config.toml
arch = "wide_resnet"
model = "image classifier"
dataset = "single printed letters, digits and signs in grey, bent and noisy"
train_examples = 197500
image_size = 32
crop_scale_min = 1
horizontal_flip = false
targets = ["character"]
num_classes = 73
norm = "batchnorm"
activation = "relu"
depths = [2, 4, 2]
kernel_size = 3
stem = "single"
avg_pool_shortcut = false
widths = [160, 272, 480]
loss = "cross_entropy"
init = "lecun_normal"
residual_init = "zero_last"
optimizer = "muon"
muon_scale = "spectral"
lr = 0.022
momentum = 0.95
nesterov = true
orthogonalizer = "newton_schulz_5"
adamw_lr_other_params = 0.00083
grad_clip = 1.0
steps = 30600
batch_size = 64
epochs = 9.9
lr_schedule = "wsd"
decay_fraction = 0.3
final_lr_fraction = 0.01
warmup_steps = 1530
weight_decay = 0.006
adamw_weight_decay_other_params = 0.05
Rows from block 2, named by matrix and row number. Rows with one number belong to one channel. Each number is 200 + 40 x the weight over the matrix's rms, rounded and kept within 0 to 999. All counts start at 0.
# convs0: first 3x3 conv, stride 2 (model.blocks.2.convs.0.weight, 272x160x3x3), inputs 32-39, a 3x3 kernel for each
# convs1: second 3x3 conv (model.blocks.2.convs.1.weight, 272x272x3x3, transposed), outputs 36-44, a 3x3 kernel for each
convs0.81,225,243,195,143,178,250,267,304,223,216,206,265,189,170,159,252,179,156,194,189,230,206,238,179,213,185,150,228,190,213,218,174,188,144,231,104,185,156,123,259,222,187,236,143,169,148,203,257,213,160,194,178,120,171,168,191,174,166,213,201,177,188,195,210,197,172,138,222,97,278,137,191
convs1.81,183,123,131,229,162,159,162,232,246,189,228,246,280,258,115,264,245,229,147,228,171,218,158,227,197,259,266,169,204,207,177,190,221,253,210,248,192,214,231,216,135,239,170,183,269,149,134,293,180,199,132,227,226,240,192,201,198,174,242,213,261,230,228,182,181,191,214,251,178,156,222,199,202,181,193,156,165,178,147,194,168
convs0.82,159,195,212,217,131,193,225,137,149,144,213,198,158,157,171,163,229,153,200,206,194,297,154,257,137,148,159,152,196,216,191,188,126,173,233,167,242,194,294,160,230,285,191,240,249,157,284,156,222,225,194,127,244,211,232,121,178,133,166,196,200,159,200,301,176,216,262,152,249,173,173,166
convs1.82,219,180,172,218,211,187,164,166,172,211,148,199,173,185,254,187,199,182,229,212,237,193,219,262,151,160,223,174,190,189,191,218,228,203,223,208,236,231,204,152,159,200,153,202,169,193,262,231,186,214,202,197,179,184,222,199,202,182,206,192,139,202,182,187,222,175,152,183,156,225,231,167,204,157,232,174,227,206,171,199,190
convs0.83,125,176,210,164,246,192,215,239,158,218,202,262,174,153,186,205,223,180,232,168,195,202,190,174,237,216,243,186,231,155,124,232,192,188,189,240,225,196,236,174,216,240,170,171,164,171,207,282,161,208,178,158,281,196,205,210,224,235,227,156,111,164,223,136,212,219,173,106,232,204,151,157
convs1.83,146,197,206,190,240,249,193,201,226,239,125,133,250,194,171,160,166,268,164,157,192,142,227,193,215,248,251,219,201,206,228,199,202,207,142,219,216,123,185,144,207,231,179,190,215,211,146,139,261,268,212,221,254,173,160,189,189,149,162,194,96,199,198,298,153,179,176,222,168,186,193,171,142,243,185,137,217,185,254,225,225
convs0.84,147,220,173,223,191,146,174,218,80,135,192,240,157,224,203,177,106,211,219,179,178,154,232,170,180,161,274,204,216,200,186,177,213,233,205,201,159,259,272,113,209,201,195,198,256,232,189,138,252,211,130,263,230,196,184,225,212,226,183,198,174,149,247,227,205,192,167,154,229,296,252,129
convs1.84,193,189,160,167,181,176,152,194,174,211,196,171,205,181,167,189,226,198,211,221,182,177,183,222,219,228,263,178,176,155,184,160,167,235,185,226,190,178,187,217,196,157,198,172,122,177,229,123,140,219,169,185,221,136,171,174,187,211,162,189,268,194,181,213,194,172,209,218,177,192,193,244,162,241,240,182,184,228,229,183,225
convs0.85,258,206,208,210,290,244,239,167,100,193,222,125,212,147,172,188,240,193,133,169,202,249,154,230,194,206,157,156,208,208,173,253,165,201,196,201,206,199,195,152,231,238,198,188,185,242,205,155,151,201,123,174,243,184,227,237,221,209,211,210,253,179,150,274,304,232,258,266,266,247,165,144
convs1.85,264,195,147,193,170,233,218,249,170,199,132,268,195,144,300,217,270,169,306,182,132,189,284,180,180,108,241,220,216,199,141,210,203,201,197,183,222,243,225,165,267,190,202,226,209,248,291,201,174,166,224,226,156,226,124,141,265,211,209,265,131,91,206,187,217,202,234,140,212,196,206,148,189,172,209,143,217,273,133,209,144
convs0.86,145,119,216,167,229,265,245,216,165,174,220,148,201,264,185,167,258,160,253,177,157,194,227,229,172,278,224,273,238,194,177,221,217,145,107,241,218,231,238,160,178,176,212,243,257,183,207,200,181,156,198,210,207,171,149,224,232,178,208,181,130,182,146,193,245,255,150,221,227,192,248,174
convs1.86,173,182,135,190,252,178,247,179,172,225,212,241,169,193,177,168,210,272,147,173,209,265,255,228,292,242,189,231,210,262,157,215,200,280,195,147,236,203,183,181,304,220,114,222,160,175,138,147,237,237,205,182,165,180,266,217,209,150,197,173,216,219,199,166,182,204,204,203,179,157,189,196,143,162,191,243,167,215,203,198,224
convs0.87,197,137,170,174,185,193,280,221,244,199,184,298,210,181,208,232,178,215,251,225,240,246,204,191,169,194,171,189,159,167,219,224,145,224,205,111,207,172,166,227,251,138,309,228,198,173,246,211,178,170,247,198,131,248,170,153,187,239,222,199,243,205,192,155,204,209,223,231,232,193,166,129
convs1.87,188,199,222,166,210,251,190,199,171,291,203,181,182,222,214,223,114,262,225,190,212,280,198,253,129,222,205,180,193,246,176,180,247,215,262,196,304,210,194,204,263,243,202,214,150,165,161,162,181,188,157,154,134,193,202,221,197,228,182,203,177,201,183,224,266,213,229,223,280,164,233,224,218,205,162,225,192,144,234,192,183
convs0.88,169,181,177,193,224,125,290,190,125,170,144,217,213,223,138,206,199,209,198,144,183,156,192,127,164,226,192,230,217,201,193,192,178,184,175,169,205,222,202,226,237,243,175,223,205,123,184,237,268,121,243,206,189,291,203,171,199,175,198,215,212,166,133,162,166,193,291,198,196,261,240,191
convs1.88,205,195,135,187,170,202,218,179,263,189,155,162,194,231,235,212,243,197,191,148,192,131,226,248,190,201,271,274,161,232,151,186,207,237,255,131,220,194,241,185,272,240,249,198,219,170,262,274,161,271,257,235,141,162,239,233,251,130,188,245,127,188,134,216,178,260,236,245,235,215,211,245,123,144,270,126,234,207,221,252,194
convs0.89,205,189,193,253,263,164,226,164,172,195,153,160,236,208,210,159,137,121,232,287,255,235,205,247,173,192,227,136,152,189,205,229,203,182,162,167,172,212,211,199,197,229,192,136,218,224,210,194,189,143,199,251,165,202,253,165,258,180,219,193,252,129,213,228,166,105,202,176,230,172,181,201
convs1.89,224,184,151,198,155,83,280,249,225,216,245,133,169,168,171,116,212,201,212,179,113,191,205,150,272,212,225,201,186,240,151,182,196,186,166,230,242,262,299,210,168,201,130,121,223,261,272,175,90,164,190,193,122,240,193,142,175,217,276,206,223,217,156,179,168,174,193,254,246,168,197,248,146,223,223,214,201,252,224,214,180
convs0.90,228,248,251,245,230,192,271,228,100,222,241,191,231,223,182,284,189,219,167,113,143,263,216,244,203,142,195,239,176,229,231,215,176,215,209,193,125,202,220,230,196,207,160,210,193,229,182,203,201,144,190,170,143,174,123,153,182,263,167,164,202,186,206,219,236,233,173,200,258,221,158,201
convs1.90,190,181,175,227,182,243,239,182,167,164,190,173,197,229,179,254,190,250,201,237,154,201,220,173,278,195,208,210,178,190,210,152,204,221,170,214,183,200,160,132,207,158,137,144,237,218,210,205,149,165,153,214,229,271,206,201,139,260,181,203,262,187,111,254,186,206,227,220,198,195,136,213,248,151,134,200,169,128,181,156,171
convs0.91,205,160,167,204,189,211,165,160,181,232,179,187,158,227,166,168,182,148,172,185,220,192,249,206,200,249,247,210,212,187,167,163,214,187,111,234,226,279,160,188,201,134,196,180,199,131,181,174,201,187,196,147,178,225,196,233,265,230,146,175,131,202,251,253,212,126,138,181,256,157,190,126
convs1.91,239,218,162,181,161,190,139,111,253,190,220,203,196,253,164,206,233,161,208,213,218,200,182,182,140,220,190,180,140,228,204,218,106,183,166,184,233,169,181,182,187,167,172,169,217,216,197,207,158,221,157,220,216,196,271,236,260,161,143,185,257,205,252,186,139,205,182,210,228,233,193,213,182,234,183,176,175,206,167,211,263
convs0.92,225,144,179,203,208,194,199,188,213,191,140,218,195,156,215,156,239,214,147,191,194,217,201,132,235,176,190,142,183,118,247,193,224,273,203,201,174,185,104,182,226,176,197,149,75,303,203,156,314,254,209,249,223,194,197,190,199,201,229,210,224,168,118,284,249,165,186,179,226,202,138,141
convs1.92,240,218,226,200,184,188,141,182,209,218,164,162,301,142,245,240,195,206,155,263,192,198,199,155,138,193,148,190,190,218,154,171,209,159,184,236,191,186,118,181,195,257,177,191,268,251,166,226,167,215,241,180,203,181,225,298,229,296,153,191,220,175,193,209,160,188,179,175,100,191,173,185,166,188,237,209,182,163,239,176,249
convs0.93,159,179,189,220,170,130,207,130,192,223,207,151,219,148,137,232,168,214,232,257,183,178,156,170,189,198,158,186,151,245,208,153,217,178,192,185,207,143,152,176,186,190,132,177,182,228,176,172,177,223,199,297,304,150,220,216,177,143,157,138,130,176,221,173,227,172,147,207,240,288,189,227
convs1.93,273,230,216,223,175,240,296,280,150,275,238,268,172,184,262,161,164,281,244,135,143,227,240,211,266,268,208,90,172,254,158,223,273,159,238,206,207,206,268,258,169,275,162,181,192,172,181,209,189,191,217,206,186,164,171,150,222,253,230,200,192,152,194,176,181,199,236,230,216,196,236,257,197,236,202,182,188,187,209,233,240
convs0.94,117,253,222,117,207,84,167,109,204,175,168,193,181,183,165,219,195,208,229,185,194,284,164,185,240,193,152,175,237,192,175,213,195,171,231,195,203,206,183,194,230,193,221,213,198,163,229,278,145,212,235,194,106,241,198,205,176,190,180,184,191,259,236,202,217,174,208,202,167,198,199,208
convs1.94,189,221,122,197,203,163,169,247,223,235,164,175,140,145,165,186,164,218,221,144,171,219,186,165,241,130,176,243,195,262,205,252,243,189,201,139,262,220,203,216,171,202,280,215,114,132,161,220,200,203,172,214,196,219,263,150,251,117,211,213,216,218,193,177,173,181,236,176,231,214,191,209,234,198,178,215,256,137,170,175,193
convs0.95,205,250,259,179,195,230,241,212,148,155,247,182,183,146,155,256,190,319,195,128,157,222,164,145,134,164,151,195,157,217,213,184,221,209,219,230,219,217,172,200,230,248,102,111,195,177,136,221,222,123,181,237,220,217,213,216,219,193,231,206,178,155,202,247,162,247,254,184,164,112,146,153
convs1.95,204,220,194,206,145,228,74,203,229,212,188,74,251,206,273,227,188,102,145,194,192,202,151,199,174,245,96,189,177,137,260,168,205,228,203,154,239,127,223,265,197,226,282,242,267,186,135,185,175,154,234,189,203,124,192,159,176,314,142,235,124,174,222,222,256,311,161,197,178,178,224,244,167,226,211,115,224,259,213,175,177
convs0.96,165,213,164,188,177,137,237,192,164,175,167,183,164,237,230,195,146,191,184,245,190,164,251,167,144,189,225,248,197,201,209,185,235,210,160,234,139,124,197,158,217,229,178,246,237,211,153,307,237,260,303,214,154,262,161,206,83,142,169,225,166,152,196,190,182,213,237,135,193,221,279,156
convs1.96,191,215,219,229,223,215,189,277,214,233,244,224,218,203,188,139,186,176,184,236,181,238,236,286,215,254,231,191,159,216,176,207,154,218,184,197,232,222,156,227,208,150,183,159,136,174,137,155,223,223,216,199,145,195,235,218,218,173,259,208,197,213,200,270,251,185,231,223,203,209,200,154,127,181,183,214,194,108,227,210,182
convs0.97,223,145,257,212,253,230,208,249,208,171,227,186,223,197,161,149,178,172,145,212,207,260,197,195,230,183,185,237,139,179,228,201,192,234,194,134,241,224,171,179,167,138,225,205,219,204,168,167,192,164,213,211,221,233,217,174,276,194,186,138,180,200,161,96,146,187,183,142,236,218,242,173
convs1.97,167,168,162,169,197,212,253,262,178,182,174,197,153,221,150,207,235,224,150,202,230,161,178,275,205,157,141,178,199,168,111,215,193,171,240,126,181,242,246,213,215,214,156,197,225,178,178,307,257,119,194,250,190,117,185,220,286,243,183,259,215,233,205,109,199,144,238,189,215,269,174,113,164,198,181,160,217,227,199,149,184
convs0.98,285,147,250,211,237,224,182,163,156,152,236,293,206,234,176,293,160,211,225,184,215,179,198,215,222,184,199,206,239,199,150,173,247,208,198,197,252,182,137,233,245,204,232,159,178,287,174,263,212,180,261,84,140,249,186,188,180,164,162,196,196,153,219,222,215,265,224,172,130,218,248,236
convs1.98,199,198,164,201,195,167,243,190,190,192,213,200,275,178,173,179,119,229,180,193,220,205,175,192,215,149,201,239,219,195,219,178,165,173,202,199,195,220,153,171,238,260,191,194,298,225,208,211,133,190,237,215,198,252,202,196,323,246,171,223,182,288,249,221,138,221,189,185,258,268,199,152,210,213,243,210,215,198,140,176,234
convs0.99,197,163,182,167,239,177,224,238,193,189,196,216,203,179,163,184,220,171,220,255,200,134,178,186,171,200,209,178,202,161,218,168,193,240,205,182,205,176,188,234,159,261,180,202,127,144,183,229,203,193,171,172,207,246,247,176,214,185,201,199,236,152,170,310,173,164,292,226,169,203,235,189
convs1.99,200,209,207,217,211,231,181,113,167,239,192,224,173,197,179,267,163,209,197,299,200,162,196,245,126,165,210,189,235,134,198,258,101,162,221,238,186,219,162,153,230,321,219,335,230,183,193,231,191,202,230,248,218,214,238,197,235,206,184,131,239,216,241,234,232,215,215,209,123,137,189,138,181,206,235,195,230,142,190,206,155
convs0.100,223,187,227,146,185,201,244,204,216,224,240,161,256,173,160,197,246,274,252,176,240,157,189,202,221,182,257,207,203,162,205,163,199,220,204,148,231,198,197,244,187,189,254,226,194,137,114,279,207,230,237,173,168,223,185,219,239,159,194,266,260,193,233,193,122,254,246,179,176,222,182,245
convs1.100,204,151,196,226,173,221,138,169,217,217,236,210,174,221,164,195,168,176,168,221,192,249,227,255,193,197,173,218,166,183,179,208,267,234,180,183,203,201,168,271,187,225,225,200,250,173,194,190,208,204,219,158,212,141,243,196,130,194,194,176,204,212,227,192,181,223,211,206,212,238,186,183,179,180,188,205,194,189,175,177,225
convs0.101,169,272,219,235,250,179,197,246,217,191,192,138,238,185,170,174,216,190,251,228,202,157,152,213,216,249,135,167,151,257,198,154,103,194,163,207,197,263,224,210,223,176,230,260,250,161,208,178,152,164,195,248,245,175,219,184,221,160,205,227,163,147,150,177,135,208,200,156,101,169,198,155
convs1.101,194,258,189,237,210,297,221,224,241,141,186,156,208,182,165,129,184,191,134,219,209,165,185,187,177,177,218,246,230,122,237,196,166,251,284,195,169,165,156,225,225,238,246,186,238,262,174,260,292,169,134,268,220,182,200,241,220,216,231,240,219,188,216,162,119,224,168,179,191,193,253,198,208,191,104,182,201,146,89,175,158
convs0.102,208,192,171,261,218,150,249,205,180,206,242,225,210,147,173,157,196,163,168,190,221,211,135,189,205,235,233,221,184,212,205,265,216,218,214,295,275,164,180,180,203,221,159,254,265,221,216,166,179,154,160,213,177,177,184,225,145,218,221,250,170,145,246,206,213,226,202,201,180,125,219,194
convs1.102,257,252,270,131,158,293,97,183,95,253,187,132,197,152,164,223,184,128,281,168,130,230,230,200,134,212,132,102,201,215,116,187,221,217,240,168,235,131,188,255,171,189,172,254,157,165,47,164,331,314,191,159,130,217,210,164,194,233,257,116,116,190,252,220,172,157,212,197,249,200,231,202,159,140,179,239,220,249,132,191,168
convs0.103,208,190,183,143,199,185,182,237,213,207,190,135,206,204,125,246,152,278,227,150,182,249,168,170,197,238,178,165,189,259,215,211,177,216,169,234,193,215,208,252,195,220,201,209,150,168,176,162,232,221,297,118,192,223,225,196,225,196,147,235,189,205,223,163,121,170,207,125,117,152,156,105
convs1.103,173,162,170,161,163,271,184,187,180,212,181,180,180,195,198,212,215,238,138,215,218,292,191,199,156,230,243,208,264,216,159,197,220,174,205,127,226,199,147,181,191,201,185,188,193,217,202,158,240,227,244,197,184,138,154,281,236,187,144,274,183,231,192,140,166,198,211,185,140,129,218,169,191,225,160,238,223,216,262,197,198
convs0.104,155,191,203,222,214,191,269,273,234,165,148,162,204,158,226,207,219,210,265,217,162,206,103,225,147,149,226,251,216,163,140,226,171,228,196,199,227,185,162,190,189,156,217,197,195,175,161,187,164,149,166,200,254,153,171,202,112,178,199,234,190,136,208,225,233,256,167,197,231,163,166,206
convs1.104,150,231,266,265,150,265,218,266,187,216,209,139,195,216,241,136,190,138,300,252,114,141,145,189,202,188,124,151,188,197,316,181,230,163,252,125,207,131,153,234,202,232,159,160,224,168,226,234,290,157,182,194,265,216,314,268,159,205,213,173,156,98,133,189,147,158,196,158,203,183,145,265,178,290,231,216,182,157,170,186,279
convs0.105,194,211,172,160,239,168,226,172,203,271,176,147,153,173,162,171,177,116,231,185,217,204,169,230,155,184,209,201,188,235,244,212,215,188,252,169,208,206,252,224,184,273,182,222,183,161,308,229,201,210,258,270,185,170,220,208,193,231,208,163,207,179,154,174,189,157,261,181,189,302,213,129
convs1.105,203,239,215,140,254,209,148,144,171,239,163,213,170,163,184,272,190,218,325,201,172,212,199,168,209,165,216,143,206,167,300,231,238,282,126,174,261,154,198,219,233,150,177,182,195,263,232,184,211,194,148,301,197,197,254,188,190,192,201,214,150,174,113,168,133,190,173,212,180,157,179,149,155,293,161,187,158,94,159,165,174
convs0.106,212,193,160,181,250,228,193,181,137,186,154,202,181,231,185,187,221,190,240,128,195,209,293,205,224,162,160,182,152,187,213,175,186,208,174,215,237,238,270,219,252,206,174,237,188,277,227,242,145,180,159,144,233,188,137,221,207,155,219,187,177,205,198,64,134,193,264,225,202,196,119,157
convs1.106,188,253,244,186,187,232,258,217,227,198,195,250,197,171,167,189,159,169,211,230,181,254,175,180,216,191,172,197,193,164,156,205,208,141,177,175,169,204,147,169,143,176,152,260,273,195,213,226,222,220,202,268,264,226,224,214,202,128,132,220,198,144,225,293,186,262,259,228,185,211,124,219,224,158,172,160,207,187,193,196,95
convs0.107,231,215,140,210,230,238,166,281,296,172,161,150,128,214,195,173,154,174,146,155,272,227,205,169,237,199,243,163,198,204,206,200,158,165,181,185,229,240,214,219,185,188,222,252,243,302,203,279,170,179,138,209,190,110,248,232,229,189,148,181,211,162,269,246,225,194,240,189,184,150,214,168
convs1.107,230,219,155,179,171,287,119,155,105,187,222,129,172,211,138,211,259,162,182,177,275,229,173,227,226,177,189,169,196,168,153,282,226,148,159,199,222,245,225,230,157,206,161,133,159,209,226,188,271,269,182,143,149,205,234,159,134,234,211,179,294,212,224,245,236,209,150,182,184,198,123,215,161,195,186,165,165,262,152,143,224
convs0.108,232,285,216,243,283,195,285,244,207,171,253,218,194,231,231,191,170,294,214,159,244,201,198,198,174,253,236,200,227,213,206,155,172,171,159,236,192,161,172,248,192,145,176,154,164,117,219,244,160,184,186,217,198,205,165,219,218,210,252,175,225,178,193,230,203,118,200,174,195,279,199,223
convs1.108,177,179,165,174,111,167,211,246,193,180,227,232,252,245,151,227,198,146,191,216,203,201,238,231,211,266,304,176,192,245,184,152,161,220,182,254,207,201,212,234,231,226,214,224,252,186,186,273,213,189,184,175,142,210,167,268,194,149,152,189,225,191,250,203,166,174,205,206,213,163,235,225,190,190,154,167,210,174,201,200,184
convs0.109,111,155,203,157,215,214,137,201,132,238,256,179,246,229,193,144,232,214,194,159,202,225,202,134,209,153,203,176,229,198,187,154,230,209,200,219,185,228,201,243,243,226,178,270,214,187,169,195,262,139,206,215,229,241,203,169,224,139,230,226,215,213,177,194,265,285,71,178,191,185,255,213
convs1.109,201,175,210,243,231,261,176,129,182,183,151,144,235,244,233,169,216,146,234,177,209,185,138,181,159,175,187,212,201,194,179,215,178,203,233,203,231,154,164,231,194,194,270,163,191,176,214,203,196,203,201,180,219,259,190,203,144,199,202,188,197,195,186,180,176,159,204,162,176,207,219,190,191,235,233,179,218,182,201,248,177
convs0.110,217,251,207,235,143,172,157,135,254,277,207,217,246,165,154,210,241,249,184,211,268,161,216,178,253,255,234,193,153,184,187,189,270,213,206,169,119,130,120,187,185,210,205,267,275,198,159,170,236,218,154,194,265,218,145,207,208,169,227,220,155,210,199,164,151,77,138,247,212,201,119,221
convs1.110,240,299,265,142,206,210,216,189,189,194,201,185,160,173,182,204,231,238,204,169,135,99,177,234,252,231,184,211,161,186,226,208,162,130,206,181,154,237,240,180,229,185,208,257,152,178,257,219,206,176,174,173,199,182,238,214,234,205,202,198,154,166,251,196,155,189,206,131,131,203,233,214,173,211,219,201,202,141,150,164,226
convs0.111,145,226,147,233,239,192,241,162,154,167,207,190,189,172,208,186,163,217,251,140,272,247,262,202,299,263,273,204,236,185,167,226,221,160,210,192,152,159,235,176,183,189,155,142,180,121,202,176,141,186,200,223,243,251,251,182,203,189,190,190,193,197,182,162,183,104,160,169,171,146,202,201
convs1.111,168,187,154,171,212,173,219,312,203,196,199,198,188,200,226,193,232,289,186,212,190,205,194,185,241,285,303,247,196,198,181,152,225,172,222,215,214,181,230,152,190,187,189,130,258,115,133,240,176,171,256,238,193,168,213,213,199,199,177,228,211,200,194,231,164,207,224,283,263,130,216,240,160,194,196,168,198,166,206,196,212
convs0.112,187,134,141,161,150,184,165,182,186,185,226,229,184,140,142,181,216,166,187,231,225,155,230,143,154,261,191,140,204,169,188,150,211,251,193,199,292,197,208,209,167,242,159,173,247,224,143,158,268,196,207,203,293,219,219,253,187,170,147,253,264,150,183,297,265,340,183,197,208,187,259,281
convs1.112,160,172,237,136,138,142,271,198,172,216,234,202,220,170,234,216,192,167,196,187,86,200,142,212,146,249,237,247,215,242,187,199,207,231,255,220,158,184,214,186,193,145,192,194,160,183,191,138,223,232,182,200,231,238,218,199,199,187,175,201,178,144,140,210,196,200,162,184,166,229,225,234,149,242,151,177,196,220,185,204,190
convs0.113,165,217,176,219,222,213,217,222,246,169,177,129,305,277,131,242,172,268,244,222,206,156,256,205,223,242,209,221,179,180,115,166,192,195,158,229,244,220,198,168,222,232,189,133,173,226,179,228,134,198,215,118,141,204,178,156,268,190,96,245,184,222,99,175,148,230,148,236,185,212,239,236
convs1.113,246,212,193,259,260,252,174,188,245,183,258,209,257,190,182,139,189,178,173,168,192,197,223,207,256,199,191,178,151,177,239,172,151,178,246,141,153,175,219,131,205,199,243,255,179,182,166,193,208,177,153,167,201,220,181,178,198,226,211,197,172,214,199,227,175,174,205,184,195,297,273,232,209,222,168,214,236,233,236,233,245
convs0.114,189,289,199,158,183,227,188,172,168,170,185,176,202,173,183,216,273,108,216,235,240,162,191,152,249,275,240,209,190,215,169,185,186,207,139,169,259,198,134,186,195,173,212,214,238,206,241,208,254,219,192,141,150,205,231,172,221,163,114,227,171,172,212,129,199,172,266,230,232,191,117,149
convs1.114,240,208,145,288,235,169,243,240,248,208,227,133,217,180,195,217,176,221,240,185,272,235,227,202,248,190,206,186,156,145,229,162,178,210,154,230,138,173,229,132,197,193,162,149,167,184,192,156,113,167,164,205,189,185,151,149,205,177,182,191,165,154,191,197,190,204,191,197,217,256,268,220,116,233,327,151,126,265,174,180,290
convs0.115,179,297,277,142,204,197,142,142,189,168,232,180,145,180,202,199,249,232,187,225,213,241,164,191,230,246,154,179,149,237,166,181,140,191,235,190,159,143,257,191,174,245,224,171,163,182,123,89,259,177,217,181,162,203,188,251,169,152,214,143,238,216,198,205,315,275,247,207,158,245,176,76
convs1.115,194,257,223,128,133,246,217,165,150,183,162,170,182,170,248,203,221,204,276,252,154,219,186,227,160,169,232,141,200,186,215,217,202,211,205,231,288,224,241,130,185,99,184,244,207,171,183,217,216,229,241,291,214,150,131,224,193,204,226,251,222,159,141,232,240,232,175,168,133,278,158,197,228,208,215,164,229,264,183,180,238
convs0.116,216,157,145,235,176,183,196,214,282,193,189,230,163,113,202,141,202,156,208,148,161,157,224,172,241,200,194,280,231,209,200,216,181,145,172,212,219,211,273,208,189,175,215,224,150,238,204,198,242,149,201,260,207,238,212,265,215,174,175,236,213,219,175,248,220,189,180,318,300,235,273,264
convs1.116,210,229,278,171,248,231,161,217,142,200,220,196,204,145,123,239,178,181,162,147,244,179,159,149,162,285,286,206,191,178,239,210,166,184,293,166,197,233,293,179,187,241,212,195,245,228,133,195,232,219,200,117,261,245,257,171,169,169,237,235,213,258,218,183,172,145,198,284,182,251,224,204,226,200,200,137,254,215,213,238,151
convs0.117,231,149,261,159,115,220,232,184,212,220,144,150,228,256,188,187,209,294,133,197,237,170,178,215,179,203,218,161,241,198,215,178,179,194,291,211,185,191,192,212,152,152,236,190,221,266,153,249,178,283,123,181,168,285,168,299,271,120,185,207,244,195,156,174,186,177,70,202,179,239,139,205
convs1.117,236,186,218,163,236,200,136,212,247,180,223,183,215,186,231,130,210,184,278,238,224,196,245,203,180,178,167,206,158,214,219,223,212,208,264,215,229,192,161,213,200,207,227,156,141,220,182,237,170,257,164,234,141,186,235,227,198,193,212,173,191,180,258,175,240,248,213,190,252,197,218,205,216,209,234,225,191,148,219,220,159
convs0.118,153,182,190,250,198,176,158,191,205,212,243,187,176,223,210,190,172,211,237,152,121,228,180,230,178,187,187,125,187,183,186,191,194,189,167,242,237,192,230,189,199,172,173,169,171,203,220,133,141,176,208,205,176,183,225,256,191,216,174,182,169,180,188,185,177,232,211,213,129,282,139,148
convs1.118,150,194,194,189,221,203,265,238,175,179,188,208,197,170,213,223,226,272,212,190,153,172,185,259,139,185,196,230,210,187,178,178,214,197,220,153,225,163,204,210,211,306,196,185,203,149,202,228,231,232,233,186,179,174,253,209,233,258,244,142,249,237,225,149,201,229,199,174,187,212,209,168,218,163,196,211,206,209,236,154,206
convs0.119,139,164,157,253,320,191,203,187,92,230,193,145,209,206,256,220,243,257,151,236,240,233,284,216,113,188,204,244,196,159,163,172,218,165,194,132,198,153,220,190,212,207,168,201,147,141,225,193,242,205,219,205,221,170,126,248,235,272,242,251,157,151,168,268,322,295,158,161,163,148,137,102
convs1.119,127,211,117,194,277,194,223,187,186,239,200,235,142,201,283,181,161,176,210,219,233,208,221,211,265,149,197,283,214,164,228,176,206,197,176,157,155,225,191,178,246,155,190,198,189,187,266,223,179,186,222,187,223,288,181,198,269,125,161,282,104,180,228,287,234,247,236,208,210,259,159,229,194,212,217,192,188,154,180,196,162
convs0.120,182,151,226,192,209,261,154,203,139,272,162,198,213,178,176,222,157,199,160,216,202,216,188,245,177,216,197,159,234,170,195,168,258,123,144,191,165,197,198,214,206,140,170,189,184,203,219,227,228,172,249,283,217,191,161,231,205,172,275,225,212,190,236,171,183,201,184,192,198,176,120,190
convs1.120,192,206,228,191,193,205,163,218,250,193,184,194,184,235,140,176,185,186,249,169,168,261,164,135,178,195,166,183,212,197,127,156,200,206,224,226,248,185,279,255,222,304,215,192,120,168,204,221,237,230,227,184,223,177,259,254,236,186,218,245,165,151,194,190,168,196,227,202,167,217,227,204,187,231,255,179,207,139,129,158,207
convs0.121,147,205,277,158,255,241,220,212,176,133,213,168,259,154,207,200,210,139,269,209,213,206,161,248,218,214,246,182,200,149,172,195,177,198,190,210,255,200,200,214,231,216,215,158,141,153,230,225,203,256,145,219,160,198,216,183,202,196,175,213,243,249,231,198,139,214,192,171,212,287,196,216
convs1.121,109,160,158,227,234,220,250,182,221,151,230,230,198,258,245,129,187,204,139,202,188,199,238,200,246,152,157,202,198,198,169,217,192,257,262,230,191,176,197,155,256,259,193,231,178,152,200,201,211,208,197,196,191,238,222,193,236,173,189,140,223,195,253,223,182,234,232,221,200,228,247,185,229,220,252,217,229,186,178,179,182
convs0.122,241,133,221,237,176,232,178,166,191,198,135,178,237,113,167,204,228,227,197,182,160,240,281,236,141,176,233,269,201,207,214,220,267,247,216,192,206,210,168,119,122,187,226,172,187,191,259,222,189,178,179,196,287,139,172,205,199,201,234,139,257,178,163,167,147,108,243,239,189,189,181,181
convs1.122,243,267,247,197,254,82,229,194,196,227,254,203,138,168,151,190,187,203,187,141,217,184,200,129,279,240,209,166,145,225,156,198,221,135,127,195,215,213,259,178,280,183,175,199,230,207,228,241,216,213,135,184,276,227,296,208,186,222,277,276,224,223,200,242,215,289,235,231,241,309,168,199,166,262,185,180,247,201,224,201,234
convs0.123,251,233,251,114,145,275,184,183,172,241,219,246,255,199,213,130,193,172,150,186,144,200,207,167,186,212,188,216,248,228,235,195,149,219,218,148,198,166,153,193,185,167,211,184,155,180,154,218,193,207,152,284,161,233,143,194,209,190,143,172,205,167,188,234,240,241,170,182,256,194,246,233
convs1.123,201,224,223,201,215,184,171,167,144,228,125,228,146,158,249,230,234,194,190,161,252,169,157,232,160,192,229,184,196,103,201,212,168,138,149,212,199,256,234,261,191,226,226,180,185,280,225,161,155,152,270,319,139,184,230,248,228,207,237,204,189,177,167,173,177,192,216,199,217,230,207,122,200,194,297,253,202,234,169,198,150